config.toml
arch = "transformer_decoder"
model = "autoregressive pixel model"
dataset = "rendered landscapes of hills, water and sky"
train_examples = 36250
image_size = 20
horizontal_flip = true
levels_per_channel = 6
vocab_size = 217
width = 320
layers = 6
norm = "rmsnorm"
norm_position = "pre"
activation = "silu"
mlp_ratio = 3
head_dim = 48
fused_qkv = false
bias = "all"
qk_norm = false
parallel_block = false
inner_norm = false
drop_path = 0.1
kv_group_size = 2
positions = "learned"
tie_embeddings = true
init = "torch_default"
residual_init = "scaled_by_depth"
optimizer = "adamw"
lr = 0.0012
beta1 = 0.9
beta2 = 0.95
eps = 1e-08
cautious_weight_decay = true
steps = 18200
batch_size = 64
epochs = 32.1
lr_schedule = "cosine"
final_lr_fraction = 0.1
warmup_steps = 540
weight_decay = 0.2
Rows from block 2 of a small autoregressive pixel model, named by matrix and row number. Rows with one number belong to one neuron. Each number is 128 + 32 x the weight over its row's rms, rounded and kept within 0 to 255. All counts start at 0.
After each neuron's rows are labels from the 100 images, of 14976, where the neuron reaches its highest value: "strongest on" is what is common among them. Only what is clearly more common there than usual is listed. The data: rendered landscapes of hills, water and sky.
# fc1: MLP up (model.blocks.2.mlp.fc1.weight, 960x320), inputs 160-319
# fc2: MLP down (model.blocks.2.mlp.fc2.weight, 320x960, transposed), outputs 160-319

fc1.404 [153 109 147 164 130 159 146 120 140 119 120  82  92 115  69 197 166 171 131  94 169 119 117 152 140 160 253 150  92 147 109 105  69 139  55 164 133 133  58 100 153 103 169 191 154  60 125 117 131 139 147 159  88 222 104 147 172 143 129 145 140 125 138 109 173 151 107 129 149 195 164 123  79 161 109  99 134 131  58 133  81 103 112 107 106 159 100 130 164 123 150 108 175 133 169 117 171 143 124 125 137 104 147 152  97 144 169 140 132 134 172 131 193 119 184  87 199 119 137 158 132 128 144  96 133 117 143 123 157 120 154 152 136 160 152 177 172 148 117 129  73 119 152 133 119 131 134 129 140 153 118 146 170 111 114  78 161 146 143 152]
fc2.404 [176 136 157 109 137 189  89 124 108  82 127 130 115  70 112  69  91 100 133 188  83 121  79 155 102  65 140 159  97 152 128 173 126 103 155  65  78  84 155 154 194 116 119 187 202 134  82  85  94  98 205 157 136 110 157  84 139 119 124 186  91 123 124 129 152 112 134 149  99 147 192 100 126 131 149 117 116  99 110  60 153  94 122  96 156 141 143 109 125 178 155 186 150 182 165 131 110 127 123 143 132 122 180 142  89 168  54  88  96 169 139 137 140  80  67 102 119  78 110 118 120 118 136 107 135 169 119  80 156 140 179 143 135 114 101 171 171 173 119 122 142  81 107 122  78  79 103 179 138 204 144 135 107 141 158  88 138 110  79 182]
strongest on: sun or moon in view

fc1.276 [112 118 113 160 174 167 141 151 141 127 109 128 142  99 108 167 137  90  46 109 107 142 156  91 109 150 201 157  88 115 131 129 114 133 125 148 147 141 161  99 221  94 166 176 177  43  90 112 168  69 114 147 102 176 112 140 175 139 149 144 169 101 130 137 156 125  73 181 127 146 156 116 134  93 182  80 132 120 113 162 162 136  84 142 114 172 174 162 100  77 184 124 105 110 201 112 146 177 117 168 123 123 149 165 128 105 123  94 117 120 134 164 173  99 187 134 119 121 106 185 109 152 207 142 125 123  79 170 135 168 164 120 132 169 110 149 135 143 143 107 103 116 146 183 120 136 137 116 136 156 138 142 127 161 114  96 101 201 133 101]
fc2.276 [177 153 124 148  98 105 204  98 120  90 192 113 161  95 126 120 128 127 111 143 134 133 200 102  91 118 121  52 165 152 187  94 143  73 101 105 101 131 159 180 163 126 107 137 163  94 142 108 103  68 139 127 133 163  86 104 119 176 106 145 109 110 156  75 133 117 135 161  90 153 206 107 142 144 165  82  93 109 129  98  69 109 117 147 144 151 115 138  96 107 195 123 114 156 148 136 123 166 164 127 133 133 154 175 106 111 145 126 173 132 167 124 104 132  96  61  58 126 118 180 143 152 162 142 137 169  73 103 110 147 144 136 112 124 150 152 133 116 118 105  97 182 116 134  83 105  72 161 147 135 127 155 163 128 128  81 151 160  95 120]
strongest on: sunset; dark volcanic rock; sun or moon in view

fc1.500 [137  66 149 159 151 116 107  94 123 104  64 152  79 141 122 115 163  65 137 116 142 136 106  86 124 161 166 199  70  47  98 127 115 127 124 118 132  89 135 130 111 127 162  91 112 119 151 137 205 125  49 125 157 147 105 181 117 206 134 136 128 178  72 160 174 118 167 133 158 125 177 121  66 142 176 136 150 111  89 119 154 114 110 197 116  87 120 134 147 153 160 137 135 148  90  78 138  77  73  87 141 174 121 118 101 122  70 128 116 109 108 155 125 179  85 105 129 187 128  98 125 177 128 126 127 114 124 115 140 190 133 162 167  98  88  97 122 156 137 130 147 133 130 183 160 102 125 133 135 133 145  87 129 111 135 123 157 103 143 115]
fc2.500 [135 105 113  85 145  72 134 144 125  87 121 156  94  94 165  98 113  81 133 152 146 125 153 128 110 117 160 143  82 169 111 106  83  63 130 195 162 215  76 155 181 149 127 178 149 179  88  91 156 129 107 155 131 180 124 107  86 104 170 193 186 137 156  83 151 212 147  89 128 116 144  79 149 133  84  97  96 154 139  99 126  94 127 113 126  91 152 122  84 114 125 131 136 150 114  83 157 145 129 106 102 130 151 118 155 129 184 107  91 123 130 156 187  72 170 107 160 124 172  95 149 134 107 152 171  65 124 149 142 107 150 168 128 181 171 162 202 125 118 126  83  95 157  72  76 112  56 188 152 143 118 106  99 150 178 107 153  94  86 112]
strongest on: night

fc1.117 [104 131  99 139 129 163 150  73 120 126 118 136 177 108  98  75 107 163 118  79 152  89 122 162 160 116 151 160 142  63 111  81 116 115 102 109 167 107 140  83 149 153 122 151 190 119  87 138 126 141 149  97 124 195 118 151  80 118 138 146  71  85 255 134  89 133 165 120 134 151 138 135  59 213 121 130 117 124  97 155 126  21 122 177 195 104 129 161 178 152 164 152 157 153 118  85 134 131 152 160 112 152 141 123 129 169 176 130  71 156 103 103 152 109 146  75 119  72 195 133 110 146 142 152 129 167 129 118 134 133 118 154 125 167 141 163 116 164 116 159 124 149  92  92 118 113  49 127 145 151 152  92 167 118 111 118  96 134 122 123]
fc2.117 [137 128 122 155 137  96 138 122 160  81 126 161 152 125 160 135 105 135  98 100 128 158 128 169  69  92 117 163 174 137 152 156 140 116 145 153 144 137 123 118  95  92  93 133 112 117 145 123  82 118 163 113 158 107 160 117  88 160  70 115 113 173 103  83  48 102  63  65 220 165 122 130 139 113 107 115 128 120 192  99 134 126  91 126 185 112 163 170 202 132 165 129 141 168  55  49 118 114 120 149 125 116  62 133 123  80 104 142 180 100 129  90 159 114 121 102 156 154 131 103 130  76  83 121 144 169 103  67 114 100 123 153 108 154 149 100 147 128 118 148 116 105 121 119 113 121 123 155 164 175 141 126 151  78 117 181 180 215 123 152]
strongest on: sun or moon in view; night

fc1.415 [158  98 108 165 194 127 140 129 150  92  91  93 105 103  91 153 146 147 101 165 110 154 131 158 128 128  95 111 112 114 185 111 133 103  48 152  56 133 120 188 151 133 151 109 121  99 190  92 108  74 131 125 139 165 108 159 141 150 124 120  72 147 112 161 133 100 174 150 140 163 158 119 124 212 150 120  88 119 129  92  72 170 113 138 129 182 130 206 123 147 215 112 140 135  79 111 134 131 135 111 143 136 142 217 141 138 154 124 166 108 128 107  74 141 129  66 137 102  97 150  96 124 135  84 125  90 136  84 114 190 156 109  73 114 123 168 106 117  90 148 136 127 110 143 115 143  72 143 113 193 111 155 191 176 107  60 176 178 137 123]
fc2.415 [120  79  83 119 200 125 172 113 158 123 147 111 123 119 154 162  98 115 119 144 136 136 116 164 154 157 155 109 122 100  99 132  96 128 120 147 102 165 101 171 141 122 102 137 130 117 144 112 127 119 175 161 160 110 111 143 157 118 133 136 106  70 122 134 138 113  60  92 166 166 113 186  99 141 132  98 161 134 159 143 162 168 128 142 168 231 165  91 146 137 128 144 140  95  84 153 121 168 191 159 158  83 143 117 177 125 115 112 120 133  93 108  93 119 133  99 109  82 148 129  85  72  96 156  83  81 130 108 131  80 106 102 137 154 118 113 190 148 135  82  75 137  74 117 165 147 167 120 200 141 106 128 116  90 139  81 132 188 149 169]
strongest on: sun or moon in view; terraced slopes

fc1.642 [150  50 151 113 170 163 156 138 146 121 108 168 164 116 104 156 155 112 129 151 157  90  94 129 140 165 158 165  96 117 132 100 107 135  97 163 127 159 141 155 118  99 160 100 104  95 101 112 148 127 104 130 169 163 159 196 157 143 153 104 116 152  88 138 159  81  98 184 128 119 255  92  94 130 112  72 135 142 106 123 129 177 114 118 163 134 132 144 131  95 135 173 114 122 144 113 132  98 149 113  86 155 183 122 128 196 132 117 180 147 121 113 160 168 107  98 137 142  58 139 122 141 127 150 155 118 103  61 112 156 138 137 155 122 107 121 204 170 141 103  73 125 132 176 128 161 146 110 152 153 137 120 124  83 108 131 127 183 127 108]
fc2.642 [ 80 146 161 160 107 108 104 142 132 186  97 135 171 115 141 101 161 146 171 113 153 173 121  99 125 156 195 134 120  91 165 137 129 197 110 101 128 139 135 130 160 196 171 112 147 127 108 162 175 153  64 130 136 167 101 171  89 103 144 118 188 139 133 115 148  89  90 149  96 119  80 141 116 189  98 132 113  91 102  85 157 128 100 126 119 145 102 105 100  77 199 147 135 172 146 135 150  80 116 135 137  88 135 114 153 183 163 130 114 122 170 161 171 123 153 128 151 144 185 121 120 166  85 141 112 208 116  88 136 117  88 162 132 132 166 122 114 162 135 183 177 104 135 140 102 138 108  92 116 128 129  89 121  85 118 143 108 102  94 149]
strongest on: night; red mesas

fc1.551 [ 81 134 138 143 131 120 102 148 106 111 150 173 126 148 188 117  86  70  99 134 117 150 130  92 101 168 170 109 127 114 192  77 166 119 176 115 105 128  77 133 109 138 100 122 190 103 129 129 113  87 122 136 203 109 115 134 162 103  72  84 117 146 138 165  75 142 128 170 144 168 129  99 170 115 199 150 118 122 118 159 146  85 137 122 158 136 175 155 159 141 105 155  76 119 125 163 112 178 109 117 116  92 114 163 160 154 102 166  98 122  51 139 142 146  65 158 115  85  62  66 133  52 130 118  79 141 161 163 187 149 119 131 138 154 110 120 130 161 120 148 119 111 136 142 109 145 127 128 140 169  98 186 125 183 133  78 131 165 156 145]
fc2.551 [134 131 115  81  97 160 200  85 150 119 178 114  81  74 122 100 108 135  98 140 138 122 122 125 101 139 106 146 150 145 121 126 129  82 134 153  64 163 130 113 142 151 115 112 122 141  85 146 138  66 107  96 145 155 158 212 139 118 134 146 105 152 142  21  89  93 119 171 169 135 138 165 124 168 141 142 102 172 101  95 135  95 123 126 120 149 168 138 179 132 158 121 133 124 120 173 103 153 151 142  84 143 128 170 107 156  89 120 116 140 147 133 130 157 140 135 165 141 126  94  88  98  81 105 106 126  90 127 128 139  45 119 174  50  63 163 145 153  92 157 132 121 131 137 138 108  75 123 164 104 155  98 120 154 138 139 219 110 152 112]
strongest on: sun or moon in view

fc1.217 [169 115 106 114 113 135 100 124 131 132  67 121 111  52 132  94 108 147 155 139 141 122 130 164 141 125 180 133  34 115 146 142 143  78 112 113  73 187 121 121 170 116 166 115 156 156 102 142 142 146 101 129 129 131 135 141 140 130  83 102 128 141 139 158 169 102  85 149  79 156 143 137 119 111 100 121  64 160 124  93 150 143  94  77 165 121 128 207 153 186  69 150 158 135 141 115 103  94 108 121 111 112 151 177 111 134 152  46 126 147 116  90 115 115 135 130 158 114 160 130 117 141 105 117  97 133 128 112 124  65 254 143 104 201 162 186 163 142 168 137 135 124  62  98  56 101 156  90 160 152 167 137 166 110 119 131 117  95  90 113]
fc2.217 [164 105 164 122  81 116   9 133 172 169  95 153 111 108 131 116  75 151 166 138  80 156 103 130 130  60 125 184 165 129 131 151 120 103 177 216 114 118 149  88  87 126  91  84 176 221 188 143 158  99  95 164 183 121 133 119 121 105 169 124 104 135 156 143 145 144 126 171 108  94 222 134 122 119 127 164 112 107 172 123  88 129 146 206 112 151 136 116 128 144 144 125 145 111 142 130 135 149 122 141 107 167 127  73 177 151 159 103 106 169 141 130 103 103 114 150 138  89 121 150 144  84 171 136  80  93 110 130 101  97 179 114 159 138 118 158 109 116 149 140 128  99 121 107 108  82 149 104 165 106 115  62 159 154 129 143 145 122 117 127]
strongest on: night

fc1.695 [120 163 145 136  82 107 138  85 116  76  61 137 136 222 165  93 164 136 128 176 127  51 156 163 118 111 155 127 161 156 109 134 120  61 102 123 153  86 100 112  91 169 151 149  60  82 128 153 118 111 156  75 149  92 142 143 120 103 169 144  62 173 148 148 166 125 172 148  89 183 174 160 133 134 120 118 164  97 150 141 143 147 131 107 155 101 133 115 140  73 200 121 133 104 126 121 149  99 107  90  62 133 136 108 123 140 125  73 119 123 143 201 168 112 102 169  76 118 133  68 157 140  99 112 136 116 113 150 163 121 151 118 152 112  38 146 130 185 100  82 154 114 165 125  54  93  98 104 121 122 164 144 128 104 136 128 108 172 154 131]
fc2.695 [115 129 146 157  78 160 134 162  99 105 197 179  91  74 159 127 130 158 122 130 150  88 111  93 126 136 108  68 159 155  79 187  74  89 151 172 145 142 149  99 128 158 125 145 141 150 114 118 132 108 110 146 132 133 179 167 174 103 164 136 132 122  95  57  92 117 137 142 160 155 162 133 161  87  93 131 126  82 115 110 121 160 167 102 150 136 137 109 150 116 140 160 148 115 115 129 112 138 145  66  78 100 142 184 147 176  85 125 122  69 156 171 109 129 130 130 122 135  74 125  54  90 180 120 210  87 133 100 126 182  40 102 100  38 145  94 103 178 137 105 106 156 129 129 100 125  82 140  70 123 162 132 170 149 113 135 110 135 146 157]
strongest on: night

fc1.508 [125 156 106 147 142 114 129 131 137 153 120  92 124 172 112  93 143 114 122 109  79 121 157 157 165  98 188 129  55 147 107 151 130 115 115 131 145 132  57 150 143 102 142 124 126 101  61  89 119  97  88 114 121 134 167 113 150 168 198 111 121 139  86 118 145 160 149 123 121 128 149 127 113  82 133 128 126 137 116 129 110 113 112  96  87 115  50  91 206 122 160 170 180 138 118 150  87 116  80 135 138 148 108 168 132 163 131 128 131 177 168  93 133 117  91 101 139 119  81 137 140 160 157 175  81 126  96  32  67 102 150 207 155 118 136  86 212 149 158 170  98 110 104 167 139 138 166 120 108 110 164 127 186 112 128 135 170 175 121 145]
fc2.508 [105 158 147 151 140 157 134  94 133 106  88 116 116 160 148 137 154 150 214 170 155 135 151  85  95 116 169 117 154 151 119 136 133 134 138 183 120 135 119  85 115 134 109 139 138  75 113 151 153 121  93 146 123 140 142 193 143 131 187 151 102 121  80 108 128 133 131 145 124 152  72 139 125 186 146 168 126 116 104 143 100 140  97 110 110  91  89  80  94 143 115 113  50 155 175  48 117 185  82 142 118 144  98 142 108 189 103 119 133 158 161  78  99 144 112 141  89 176 150 105 122 137 147 114  89 147 118 167 131 140 146  69 123  96 134 137 124 128 169 126 115  81 152 117 134 146 111 112 162 136 158 133 116 168 132 103 134 134 201 180]
strongest on: sunset; red mesas

fc1.422 [133 148 117 122 181 135 159 152 117 148 132 128 119 112 155 134 115 120  46  90 109 126 131 181  71 108 150 127 107 109 171 133 130 119 107  89 180 131 160 107 128 140 130 168 108 116 124 127 213 207 128  95 143 147  86 117 132 144 116 166 133 145 149 103 113 110  90 126  88 136  91  89  93 187 153 106 164 105  85 176 140 123 106 124 154 107 149  94 118  93 155 126 112 193 147  84 135 192 153 127 113 101 128  71 116 139  81 143 136  80 135 204 143 121 200  99 223 139 156 150 111 116  94 175 172 163 148 132 136  57 148 112 138 157 151 179 189  92 109 185 117 166 147 158 118 158 100 164 152 112 149 150 138 113 118 118 121 113 144 156]
fc2.422 [150  87 113 140 109 172 151 156 150 126 176  96 133  91 227  97 141 138 124  92 181 129  99 123 134 116 134 104  84 122 156  77 118 133 210 130 168 165 167 117 160 108 100 139  96 142 100 163 117 196 145 149 135 102 132 108 111 113 125 133 121 154 106  97 128 136 117 118 168  75 137  97 186 101 104 148  99 112 103 178 133 111 186 158 114 138 173 148  56  90 133 112  90  87 177  99 207 152 144 138 116 154 102 111 117  42 105 151 156 111 134 171 136 125 132  80 113 156 161  99  97  79 120 122 128 130 115 125 136 139 141 132 179  87 151 127 139 167 141 104 128 107 175 131 142 136  72 171 137 117  93 132  73 155 184  99 137 100 134  77]
strongest on: sunset; sun or moon in view

fc1.175 [174 128 112 122 128  97 101 121  67 106 109 132 129 144 122 159 146  83 110  83 146 110  89 136 114  77 103  96 139  86 151  93 191 140  97  81 111 154 176 130 173 158 117  91 113 116 135 181 139 136 115 151 134  96 133 162  67 108 200 114 136  87 150 126 129 136 118 113 106 160 134  75  97 141 155 145 122 167  76  73 111 118 122 112 130 110 141 189 118 130 123 112 105 133 107 125  51 138 156 105 126 103  98 115 199 120 124 104 150 136 112 156 158  15 121 155  71 130 132 117 175  87 115  77 123 110 157  97 117 125 131 104 167 108 113 127 156  89  65 127  80 155 164 135 141 173 138 123 115 151 181 108 103 120 144 113 136 105 136 128]
fc2.175 [173 139 162  87 158  98 101 117  98 136 123 118 116 171 131 175  88 133 115 123 160 105  93  88 121 182 133 171  98  91 106 104 173 114 173  91  62 152 142  76 110 178 153 121 174  95  92 192 128 101  95 116 158 112 139 133 108 145 114 142 147 131  61  78 112 116  79 152 139 132  98 170  71  96 117 153 154 152 187  90 145 125 161 132 102 157 181 130 140  90 131 162  99 114 101  92 105 185 122 121  93 125 161  88 155 123  87 124 102  41 132 106 105 159 110 120  87  64 140 125 159  15 200  43 131 123 151 148  90 159 113  72 157  83  93 116 170 159 161 113  69 104 110 175  92 160 105 147 129 128 130 110 144 148 142 122 142 156 122 148]
strongest on: sun or moon in view

fc1.432 [100 167 154 126 125  99 125 206 143 135 132 144  97 132 136 147 119  90  51  51 169  96 120 106 152 148 139 157  79 112 105  94 137 141 112 135 156 162 132 121  82 119 167 161 180 122 148 136 151 203 140 145  96 149 150 178 137  90 112 168 127 119 114 136  81 143  77 114 128 126 163 129 107 140 110 104 154 166 118 113 149  60 116 160 168 119 167 166 167 115 133 161 143 231 166 166 131 138 113 116 132 119 102 151  90  86 160 133  95 155 168 197 117 140 182 134 152 146 173 118 144 143 133 180 167 137 156 113 165 116 136 144  98 181 187 155 167 108  93 195 120 169  67 104 128 136  91 159 124 135 132 105 159 120  85 131  80 111 151 128]
fc2.432 [119 145 120 143 114 135 139 120 106  89 164  89 160 144 141 117 148 128 133  96 159 141 118 153 152 146 122 135 138  89  94 104 101 147 107 134 153 177 132 109 153 111 106 139 100 135 100  97 115 147 154 104 138 140  99 151 153 153 138 123 116 163 118  95  87 115 121 139 169 134 129 127  82 185 115 175 153 187 124 138 149  99 127 115 129  83 167 177 138 110 164 139 190 159  92 108 162 144 148 134 191  57 154 122 143 142 182 190 156  70 101 152 185 108 165 103 149 126 182 115 151  66 102  80 194 110 167 170 139  40 107 176 112 153 119 160 158 141 103 156 145 120 160 138 121 162 131 165 131 130 160 155 103  58 134 121 189 134 143 142]
strongest on: sun or moon in view; night

fc1.201 [117 142 154 109 199 128 159 114 160 142 131 119 115 128 109 102 129 130 118 102 206 159 139 184 111  84 145 122 125 126 170 126 204  76 141 112 150 129 141 154  85  43  75 212 157  72  47 123  85 141 173 118 106 130  93 121 138 135  70 169  70 125 157 123 143  39 101 100  42 172 157 113 143  99 135 107 164 146 114 152 123 138 104 125 151 140 120 128 127 116 160 149 127 112 129 197 129 128 131 128  81 178 123 147 121  93  86 129 170 165 145 152 138 105 128  73 144  96  93 152  86 142 190 110 145 175  85 148 161 177 162  76 124 171 149 121 137 182 119 160 147 147 120 138 123 139 116 139 158 135 141 207 135  78 124  96 141 183 166 143]
fc2.201 [133 125 147 131 106 194 139 139 104 141 255 131  66 174 161 145 175 137 157 158 165 144 102 161  83 131 153  92  95 158 211 142 100 109 119 201 116 117 141 148 139  94  71 138 125 100 116 100  78 109 161 141 100  80 100  85 116 134  75 119 155  73 163  87 115 126 114 103 102 146 153 165 145  54 128 117 109  71 151 113  71 144 120 121 109  84 184 104  17 108 120  98 126 103 111 181  97 147 129 116 100 147 124 125 154  83  98 154 104 148 160 107 177  44  90  94 177  89 116 159 144 113 125 182 137 121  74 125 130 131 144 114 127 171 110 128 135 113 141 115 139 112 139 134 125 113  64 150 122 167 108 119 129 154 166 128 134 103 184 134]
strongest on: noon

fc1.550 [ 98 100 140 163 163 101 139 141 144 132 122 195 120  77 139 150 141 102 130 102 149  79 107 186  90 188 125 106 146 151 116 121 137  72 131 135 117 120 155 110 116 167 132 154 119 186 101  95 139 175 175  98 122 119 116  58 109 139 142  69 128 148  64 156 137 118 115 170 180 120 134  89 155  96 184 124 106  83 131 133 141 133 105 105 136 112 101 150 131  98 155 114 118 163 120 131 198 136 109 153 104  82 164 135  98 164 109 135  93 101 177 156 134  72 129 121  91  48 123 103 131 140 183  69 117 136 121 106 150 156 173 145 151 177 114 135 119 149 154 138 154 182  83 128 111 108 154 110  77  92 124  99 136 170 107 209 120 118 114  91]
fc2.550 [148 113 123 110  86 110 169 137 181  99 156 175 109  53 115  98 142 117 129 106 149 106 111 193 110 117 116  58 170 124  89 131 179 108 197 119 164 116 137 116 135 157 102 117 151 195 104 126 142  96 107 147 122  82 118 140 121 191  85 121 105 175 126  97  97  93 145 170  86 144 126 116 124  68 143 106 157 139 167 121 140 164 167 100  96 134 167 177 193 121  79 115 176 172 112  87  97 123 111 132 108 157 129 169 122 124 148 138  40 148 118 140 120  89 159 142 138 151 119 106 126 102 169 147  76 152 129  87 168 156 101 170  93  85  91 153 188  75 103 171 105  95 162 139  69 123 140  95 148 108 156 130 154 156 129 180 167 112 165 114]
strongest on: night

fc1.478 [139 131  51 192 140  71 139 136 115 129 130  99 106  40 157 134 121 156 126 145 129  65 147 210 148 138 160 108  92 106 108 135 182 131 126  80  62 240 153 101 158 167 116 127 150 160 144 161 133 141 132 113  99 118 114  96 112 126 116 116 165 137 156 142 160  79  83 127 130 121 118  75 160 112 128  34 111 117 126  95 112 189 103 106 121 169 135 120 152 125 134 230 145 144 133 120 131 137 137 184 164  90 187 141 102 169 126  99 151 134 124 125 100 132 119 151 105 124 124 137 115 156  78 122  86 142  91 124 153 103 253 160 120 113 119 149 128 118 116 103 110 148 104 147 109 100 146 107 154  87 120 119 161 138 127  99 145  96  93 137]
fc2.478 [166 138 213 120 119 120  99 157 107  46 112 143 103 104 143 122  63  98 144 156 168 173 133 111 102 133 139 149 159 180 151 127 126 101 117 189  54 110 169 116  83 121 141 125 158 217 108 160 176  95 116 121 172 132  88  93 142 102 140 158 110 142 154 145 148 125 129 128 109 120 117 118 165 128 100 137 125 107 147  99 164 151 141 173 129 120 115 168  98 135 162 135 130 132 113 143 130  96 169 189 145 133 108 106 165 131 137  78 127 137 198 141  87 122 111 125 141 123 125 165 136 138 149 133 107 130 142  62 120  74 175  99 136 126 169 122 177  87 187 190 125 101 120  57 113 130 130 117 141 105 118 128 139 255  98  98 138 123  94 127]
strongest on: night

fc1.328 [146 146 104 137 131  96 181  98  87  57 114 123 106 117  98  85 126 112 118 114 101 146 141 120 114  88 138 118 113  28 127  85 124 127 160  82 151 127 126  61 174 103 107 153 161 117 100 184 132 157 144 100 158 105  89 138 149 188 127 207 133 185 170 186 170 123 138 139 143  80 202 116  92 148 133 139 151 145 116 154 194 133 139 146  83 178  64 142 148 132 151 186 127 119 205 127 171 152 127 141 139 132 101 110 156 101 174 111 131  99 169 190  64 102 123 118 170 146 119 116 130 114 116  67 104 112 118  96 142 146 155 164 139 159 121 157  75 109 164  93 151 169  77 141  95 117 149 145 116 119  86 159 132 163 112 130 120 146 129 146]
fc2.328 [184 142  92 106 116 100 135 138 145 105 125 135 144 120 157 141 116 132 143 111 116  86 145 118 121 174 131 103 116 139 157 114 130  97 123 180 171 110  77  88  95 108 185 132 138 182 107 166  93 126 142 103 129  84  43 151 120 113 153 174 122 145 172 142 155 155  96  60 158  89 146 132  85 141  88 101 132 138 153 129 107 128 114 166 118 156  93 121 117 120 181 120 177 119  73 124 205 171 187 179 152  85  18  93 202 154 152 128 140 141 177 165   0  94 120 161 201 133 178 116 141 179 124 104 104  76 113 147  87 140 106 119 112 123 181 130 143 166 178 108 116 169 143  42  85 133 128 140 125  81  76 170 142 108 107 180 156 135 141 187]
strongest on: noon; terraced slopes

fc1.121 [123 113 153 134 161 113 121 118  84 128 141 105 133 144  91  96 127 153 125 149  55 146 180 154 108 122 109 140 140  88  95 105 187 121 162 108 132  97 135 130 138 163 153 111 171 118 136 141 139 116 143  98 113 113 125 114 117 148 157 130 113 139 157 156 185 100 131 161  79  91 165  90 119 117 123 108  99 108 113 165 132  95 128 155 153 141 109  98 151 128 146 167  76 185 255 169 196  88 126 152 138  78 138 110 125  88 135 121 198  78 118 155  81 139  75 113 155 109 124 135 130 161 138 148 107 153 119  76 150 101 171 108 145 139 127 148 101 131  77 148 137 143  94  84  54 109 100 104 124 110  93 130 208  74 121 131 185 169 105  94]
fc2.121 [122 159 140 104 124 117 142 121 120 136 107 150 115 135 159 175  86 123 139 106 170 146 196 118 128 173 136 114 127 145 137 138 122 132 119 189 142 166  98 119 111 100 143  94 150 114 131 171 101 100 117 135 119  82 120  79 144 111 157  90 169 139 145 157 137 144  98  52  98 138 168 120 124 120 134  91 119 102 122  98  87 177 138 154 142 128 140  83  98 116 115 158 115  97 165 163 161 157 134  98 107 104 116 134 196 132 107 112 127 110 178 155  88 111 114 111 193 101 129 173 135 136 205 210  93  51  93  81 169 108 132 123 146 114 157 109 125 137  86 110 116  98 107  58 111 140 146  66 139  95   0 121 125 119  98 125  92 170 146 130]
strongest on: noon; terraced slopes

fc1.661 [ 97  67 148  67 179 162 133 148 136 130 125 165 134 116  96 149 180  61 137 147 117  77 136 122 159 115 192 144 186 140 134  57 135 136 116 143 121 139 125 169  93 122 155 131 137 114  76 115 160 132 140 127 136 133 135 137 183 116  82 167  91  75 115 161 134 143 103 117 114 142 149 110 108 128 109  97  99 119 117 105 120 165  86 158 157 154  90 142 119 121 129 164 117 136  87 164 119 123  94 160 139 220 122  89 127 120 126  79 157  99 165 108 183 118 140 128 153 113 142 144 131 129  63 127 114 165  93  47 135 182 129 136 124 194 155  86  98 144 154 100  93 110  84 135 128 157 144 111 153 157 136 155 128  43 107 163  84 170 164  99]
fc2.661 [137 115 155 144 146 165  80 105 135  98 147 160 104 121 131 103 157 158 141 122 162 160 177 112  70  67 177 116 132 116  98  91  81 100  79 145 119 145 108 120 130 184 102 137  92 168 141 175 155 138 135 121  99 118 116 106  51 127  76 141 191 147 105  80 172 149 138 108 134 141 128 125  75  95 143  94 113  85 161 158 143 127 149  85 126 135  97 142 153 110 129 118 188 116 143  81  72 137  36  84 156 138 107 161  94 139 141 116 100 119 141 132 177 134 117 150 129 154 130 151 134  89 116 101 110 183  99  97  91  98 138 139 109 135 127 102 156  71 127 166 129 160 162 164 146 136 139 140 115 153 113 135 128 118 111 145 185  81  91 126]
strongest on: sun or moon in view

fc1.197 [ 87 174  61 211 211 152 153 139 141 150  93 143 138  99 108 151 113 110  76  81 103  88 152 128 118 166 157 127  97  95 108 166 151 172 115 119 122 171 115 133 121 168 120 179 171 149 148 125 149  95  99  90 152 148  98 178 118 129 158 160 186 118 116 155 150 129  69 164 139 115 127  76 106  82 127  75 172 167 115 148 138  76  81  75  76 124 152 183 173 100 127 226 123 200  99 115 147 109 138 167 193  91 173 113 111 168 119 104 117 167 149 116  94 157  71 165  73 153 104 167 117 141 141 177 134  99 127 166 134 174 161 189 112 120 129 121 135 134 127 144 138 144 150 131 154 144 114  96 129 106 178 101  94 116 138  99 110 146 115 150]
fc2.197 [113 154 155 170 163 105 131 103 114 183 155 143 138 100 115  75 115 120 105  89  92 182 168 107  79 136 136  39  75 159 129 136 161  96 138 116 111 164  91  69 133 155 141 152 166 151 101  98  97 137 142  94  96 161 144 134 127  78 150 121 143 169 148 174 166  92 153 129  96  80 123 116 183  23 119 103 125  71 180 100 155 118  88 154 141 103 173 119 105 103 188 133  64 131 145 106 128  95 110 120 118 114 110 131  82 140 166  89 191 143 144 115 104 120 117 162 117 107 110 129 176 151 141 153  98  96  86 103 113 142 142 181 127 119  89  81 123 152  68 172 118 164 150  85  96 131  52 212  99 103 161  79 112 197 116 103 130 143  92 139]
strongest on: sunset; sun or moon in view